Rows from block 8 of the audio encoder of a small contrastive audio-text model, named by matrix and row number. Rows with one number belong to one neuron. Each number is 50 + 15 x the weight over its row's rms, rounded and kept within 0 to 99. All counts start at 0. After the name is the row's rms in percent of the matrix's.
After each neuron's rows are labels from the 100 clips, of 14848, where the neuron reaches its highest value: "top examples" is what is common among them; "loudest" is the band of the loudest frequency at the time of the peak. Only what is clearly more common there than usual is listed. The data: melodies that start on their tonic, played by one synthesised instrument. In brackets: how many of the 100.
# fc1: second MLP up (encoder.blocks.8.mlp.fc1.weight, 512x256), inputs 64-127
# fc2: second MLP down (encoder.blocks.8.mlp.fc2.weight, 256x512, transposed), outputs 64-127

fc1.491 108:56 62 56 36 65 49 26 60 73 70 61 45 49 59 46 52 50 66 35 45 39 56 50 60 41 77 32 47 51 57 53 38 52 61 45 37 23 69 44 59 45 45 42 41 44 27 80 33 59 50 13 47 52 50 45 69 49 41 41 46 95 45 51 43
fc2.491 100:59 42 68 49 64 44 74 51 42 59 57 48 50 47 34 75 42 45 62 50 54 53 27 51 55 52 55 44 64 77 47 70 32 56 21 58 53 76 62 34 39 56 28 63 24 24 69 85 32 44 59 32 73 37 43 50 41 75 42 26 36 74 46 30
top examples: the note G (99); tonic: G (30)
loudest: 250 to 500 Hz (59)

fc1.160 122:30 37 54 80 54 50 22 43 31 62 90 45 14 45 34 33 69 73 60 40 55 58 18 72 47 56 63 32 82 64 28 35 60 23 65 46 36 37 42 58 52 54 46 57 58 45 33 57 68 48 43 48 49 60 78 65 21 63 40 61 29 53 44 33
fc2.160 118:36 34 43 37 19 59 52 72 48 42 78 51 40 43 43 39 56 55 54 49 64 58 40 37 36 65 59 31 41 37 42 54 30 52 64 68 46 54 45 28 64 49 64 56 73 46 84 61 66 60 33 48 54 57 40 56 23 49 46 38 38 56 61 51
top examples: the note F (98); pace: fast (60); tonic: F (29)
loudest: 500 to 1000 Hz (78)

fc1.509 088:55 35 43 46 74 41 33 25 73 58 42 43 32 51 39 40 51 44 48 46 60 55 56 24 61 47 51 44 39 54 55 38 04 47 40 57 47 71 43 41 32 50 40 70 44 70 47 63 36 32 43 35 54 37 56 38 68 42 43 30 45 27 35 41
fc2.509 092:33 46 75 37 46 63 73 55 62 34 41 59 50 66 35 65 45 32 68 44 57 46 55 71 59 47 76 62 45 35 56 56 86 47 09 64 47 51 43 55 51 42 39 55 41 26 58 47 58 40 44 30 39 43 37 72 45 61 53 56 68 69 51 40
top examples: the note A# (100); the note D# (92); the note G# (70); the note F (67)
loudest: 250 to 500 Hz (60)

fc1.394 096:39 30 43 24 48 35 33 05 46 47 59 66 43 73 38 60 47 43 51 15 48 52 31 38 48 31 59 44 37 53 43 62 57 43 56 38 56 53 35 64 39 31 56 41 45 28 42 27 41 51 67 46 34 51 68 44 49 17 41 36 61 55 35 44
fc2.394 090:76 61 58 50 58 66 18 61 54 32 87 44 29 84 45 35 26 56 69 62 32 52 52 35 41 59 89 53 50 63 40 52 55 35 45 47 41 60 45 51 38 31 46 62 37 68 08 29 38 60 51 66 66 48 24 49 44 49 61 45 49 33 54 29
top examples: the note A# (65)
loudest: 250 to 500 Hz (50)

fc1.404 097:65 64 47 67 45 45 25 55 43 49 49 76 51 66 49 52 26 41 54 53 54 87 44 63 52 63 28 50 51 30 74 18 47 37 45 53 39 33 23 56 36 53 99 50 39 45 49 57 51 45 72 52 64 56 58 35 20 29 20 39 44 47 53 42
fc2.404 106:35 53 36 44 24 40 18 58 39 61 58 36 41 30 48 56 79 66 37 43 33 53 19 42 67 43 61 38 55 38 55 56 47 50 56 86 16 48 21 38 77 33 46 58 49 28 51 47 38 43 52 33 70 37 45 62 66 80 42 56 65 37 41 60
top examples: the note D (100); the note A (77); the note G (69); the note E (66)
loudest: 250 to 500 Hz (51)

fc1.6 131:54 54 55 83 58 31 48 57 58 57 41 48 44 56 54 89 60 62 42 50 39 56 24 38 30 33 41 44 40 53 46 50 54 43 51 78 67 67 30 76 50 35 43 49 56 58 48 45 55 46 53 61 58 53 50 87 38 63 19 36 74 62 46 48
fc2.6 127:38 32 27 26 48 50 42 69 65 36 29 56 64 49 43 68 64 56 50 44 43 29 42 40 67 66 49 69 54 45 49 47 51 53 42 44 43 99 51 31 56 56 38 53 87 68 43 15 50 41 32 48 60 55 52 36 56 40 43 39 43 38 49 52
top examples: the note G (100); the note E (75); the note A (66); pace: fast (66)
loudest: 500 to 1000 Hz (70)

fc1.378 087:43 38 35 63 47 74 36 52 51 41 45 77 52 51 54 38 58 54 20 41 47 57 56 68 31 24 49 37 40 58 74 43 56 47 39 48 54 64 38 68 57 53 60 51 63 40 34 45 35 40 38 56 52 40 55 38 40 48 45 48 44 35 39 63
fc2.378 085:49 57 44 49 43 57 50 88 39 66 79 61 23 62 37 59 28 70 65 56 74 50 29 30 67 66 47 34 41 23 48 64 51 22 53 45 45 75 40 49 45 53 51 30 45 74 68 47 70 40 55 61 36 69 58 44 65 63 46 58 53 60 41 58
top examples: the note F (100); pace: fast (93); the note G (77); the note C (69)
loudest: 250 to 500 Hz (55)

fc1.116 104:51 49 32 63 51 54 17 63 36 36 49 53 47 44 44 50 43 55 43 38 70 66 28 74 39 36 45 62 58 46 27 76 32 29 31 58 14 52 33 60 42 27 75 53 34 54 40 79 53 59 23 64 59 27 47 51 63 35 56 54 31 60 83 65
fc2.116 100:44 65 36 44 40 66 25 27 59 36 72 67 25 43 47 43 54 50 23 62 50 35 26 60 88 39 50 20 54 74 50 52 59 50 51 37 45 46 58 46 39 39 38 39 52 69 62 72 21 49 57 43 65 41 27 20 88 58 52 33 32 66 84 59
top examples: the note F (100); the note G (73); the note D (69); pace: fast (67)
loudest: 500 to 1000 Hz (66)

fc1.407 124:46 69 53 46 59 58 37 35 42 41 69 42 61 46 63 45 45 41 45 47 30 32 36 41 46 51 54 43 50 68 64 70 60 65 60 59 43 47 36 32 46 37 52 39 62 33 64 76 66 56 28 70 39 29 52 26 34 55 38 53 27 41 32 57
fc2.407 121:24 44 53 58 20 60 21 75 42 55 48 47 43 77 21 53 49 58 38 51 40 36 58 50 62 31 46 56 81 47 47 60 20 46 57 61 54 70 45 49 57 41 75 52 62 55 53 55 38 72 48 32 37 45 60 28 52 48 46 77 59 47 39 60
top examples: the note F (100); the note C (73); tonic: G (26)
loudest: 500 to 1000 Hz (69)

fc1.487 082:63 43 53 48 34 37 57 27 46 63 30 55 69 54 52 89 51 47 20 63 39 48 47 36 40 20 77 65 55 54 66 19 29 72 56 55 55 48 54 32 17 43 52 55 66 56 56 50 23 49 56 72 41 74 40 53 37 24 35 30 69 53 32 57
fc2.487 088:40 69 54 53 67 91 29 44 83 25 61 41 29 52 29 62 41 65 64 35 58 55 70 67 48 69 62 41 36 33 14 80 61 59 43 42 70 33 67 67 52 36 74 73 25 56 46 41 58 51 43 39 40 34 56 53 48 55 62 67 37 25 46 75
top examples: the note A# (99); the note F (67)
loudest: 250 to 500 Hz (53)

fc1.301 082:32 42 57 46 48 81 57 25 42 44 53 08 48 59 62 51 67 30 38 22 73 58 34 53 53 29 43 49 55 68 65 51 50 32 19 56 88 53 66 29 51 35 57 26 31 51 55 42 41 57 64 68 73 49 68 45 80 86 40 55 45 61 65 61
fc2.301 082:62 51 63 71 43 47 41 50 71 42 65 42 63 64 65 55 42 77 48 50 20 43 84 55 65 26 46 69 49 30 76 64 51 54 65 43 08 51 60 54 37 67 49 61 34 46 55 59 62 42 29 27 57 60 40 40 37 54 60 22 72 43 45 65
top examples: the note D# (95); the note A# (66)
loudest: 500 to 1000 Hz (64)

fc1.202 090:53 19 31 27 28 51 61 44 59 33 64 54 33 36 63 48 32 44 25 75 57 53 50 45 63 08 71 89 32 70 35 44 61 48 46 39 58 38 59 23 45 46 62 32 93 38 53 27 71 38 64 50 31 67 76 34 71 64 44 55 69 24 83 56
fc2.202 092:54 49 99 47 76 24 21 34 46 74 40 41 43 42 41 50 53 46 46 44 63 56 60 67 59 54 64 30 33 56 77 56 55 45 88 40 54 48 45 65 59 62 46 46 47 54 44 59 29 66 39 66 41 37 55 51 54 30 84 58 59 25 56 36
top examples: the note D# (76)
loudest: 250 to 500 Hz (61)

fc1.152 126:37 31 53 38 44 31 33 33 33 50 43 19 14 86 43 28 51 44 45 24 37 47 54 44 56 46 76 91 61 60 51 55 42 72 49 55 75 59 41 65 28 38 42 43 50 39 30 33 58 30 43 56 31 44 37 71 47 35 52 52 50 64 52 46
fc2.152 129:34 52 33 58 69 40 38 78 73 69 46 66 44 96 27 43 48 42 49 53 63 84 55 72 45 58 63 50 25 31 46 57 29 74 64 46 25 52 53 36 31 38 43 51 33 26 36 31 36 48 33 48 58 47 41 65 50 52 26 59 51 55 37 46
top examples: the note A# (100); the note D# (93); tonic: D# (41)
loudest: 250 to 500 Hz (69)

fc1.442 085:32 37 50 25 60 59 26 53 45 47 67 91 43 44 46 76 57 53 40 36 60 37 60 43 46 57 49 85 51 49 37 57 33 22 49 52 48 57 47 51 19 33 38 40 22 31 26 62 39 38 54 41 38 48 49 52 69 47 55 49 47 51 50 70
fc2.442 087:67 51 56 42 28 19 49 33 54 60 60 70 29 39 76 50 17 43 40 64 50 65 58 44 52 40 55 58 45 22 22 46 57 72 56 58 45 63 61 37 34 46 67 43 71 50 47 40 50 76 46 57 43 47 46 60 49 26 66 56 59 37 37 15
top examples: the note G (100)
loudest: 250 to 500 Hz (75)

fc1.358 085:22 45 67 26 49 66 59 45 38 70 45 61 55 30 64 49 52 61 55 39 32 57 40 31 02 30 34 20 50 82 41 56 58 58 33 62 61 52 61 41 41 45 62 65 47 52 51 54 42 34 51 18 48 44 40 63 26 46 58 70 36 55 51 53
fc2.358 096:59 37 58 55 43 62 58 87 74 52 61 64 60 51 39 75 29 54 44 57 34 52 54 37 78 64 79 56 59 25 47 50 32 54 31 38 27 88 37 73 36 42 47 17 47 69 28 64 24 54 54 49 54 59 76 11 62 58 18 52 68 35 54 53
top examples: the note F (100); the note C (66); tonic: F (43)
loudest: 250 to 500 Hz (72)

fc1.318 091:28 47 66 25 66 33 63 64 23 59 74 56 30 64 26 41 42 73 59 33 47 74 52 84 50 33 32 63 60 58 17 58 45 97 43 77 55 40 20 33 85 51 48 56 25 50 22 37 37 66 53 60 76 17 24 57 49 67 54 50 64 58 58 67
fc2.318 094:32 62 33 41 63 58 46 78 78 65 58 53 46 31 52 41 38 60 37 66 61 60 60 79 76 63 24 46 74 80 74 75 39 64 45 39 45 44 28 41 37 63 37 42 34 41 40 84 46 82 40 38 75 55 53 44 60 76 29 75 39 23 54 49
top examples: the note F (100); the note C (67); the note A# (65); tonic: F (39)
loudest: 250 to 500 Hz (52)

fc1.26 094:21 26 62 51 42 25 42 43 46 38 67 39 34 22 47 45 55 35 43 66 39 42 57 59 49 52 38 56 46 69 64 48 24 47 27 34 38 53 39 38 44 11 60 73 47 35 38 46 39 45 45 78 59 38 77 16 32 49 31 45 30 35 21 50
fc2.26 087:31 67 65 48 24 50 64 58 51 31 57 59 59 41 31 52 64 59 32 71 46 57 60 70 51 32 47 42 45 72 40 43 52 39 63 59 55 53 57 77 61 61 18 64 79 39 46 74 39 77 27 56 57 59 52 50 54 78 46 34 46 37 64 39
top examples: the note F (100); tonic: F (34)
loudest: 250 to 500 Hz (64)

fc1.231 090:37 47 51 64 58 37 30 43 61 50 41 71 36 22 51 55 59 29 19 48 56 60 53 59 45 41 39 18 63 55 52 47 46 39 19 69 70 56 50 36 61 67 48 36 35 56 86 50 60 35 59 19 36 42 54 30 47 59 44 71 32 38 48 70
fc2.231 092:56 37 42 52 51 45 43 55 23 16 42 62 69 62 61 43 42 48 71 42 62 39 51 69 56 56 67 18 50 52 24 42 39 47 51 33 16 72 86 49 31 44 34 45 24 59 51 72 43 51 30 39 66 40 62 55 51 36 52 26 41 60 42 75
top examples: the note A# (71); pace: fast (65)
loudest: 1000 to 2000 Hz (47)

fc1.393 100:55 49 55 49 64 42 44 17 64 50 54 51 74 37 33 79 54 66 30 06 70 58 34 54 49 41 77 57 57 66 54 57 52 67 43 45 45 58 58 57 44 27 76 52 40 90 38 56 44 61 67 49 66 57 49 47 36 44 60 51 56 48 28 47
fc2.393 097:83 37 57 39 78 60 48 39 80 45 63 30 43 56 41 39 36 34 45 44 60 77 35 56 50 40 78 32 77 64 55 53 55 53 40 74 65 54 37 49 61 52 51 30 48 75 54 71 47 56 51 37 52 42 81 49 49 26 52 30 20 83 62 34
top examples: the note D# (93); the note A# (72); bell-like (33); tonic: D# (29)
loudest: 500 to 1000 Hz (80)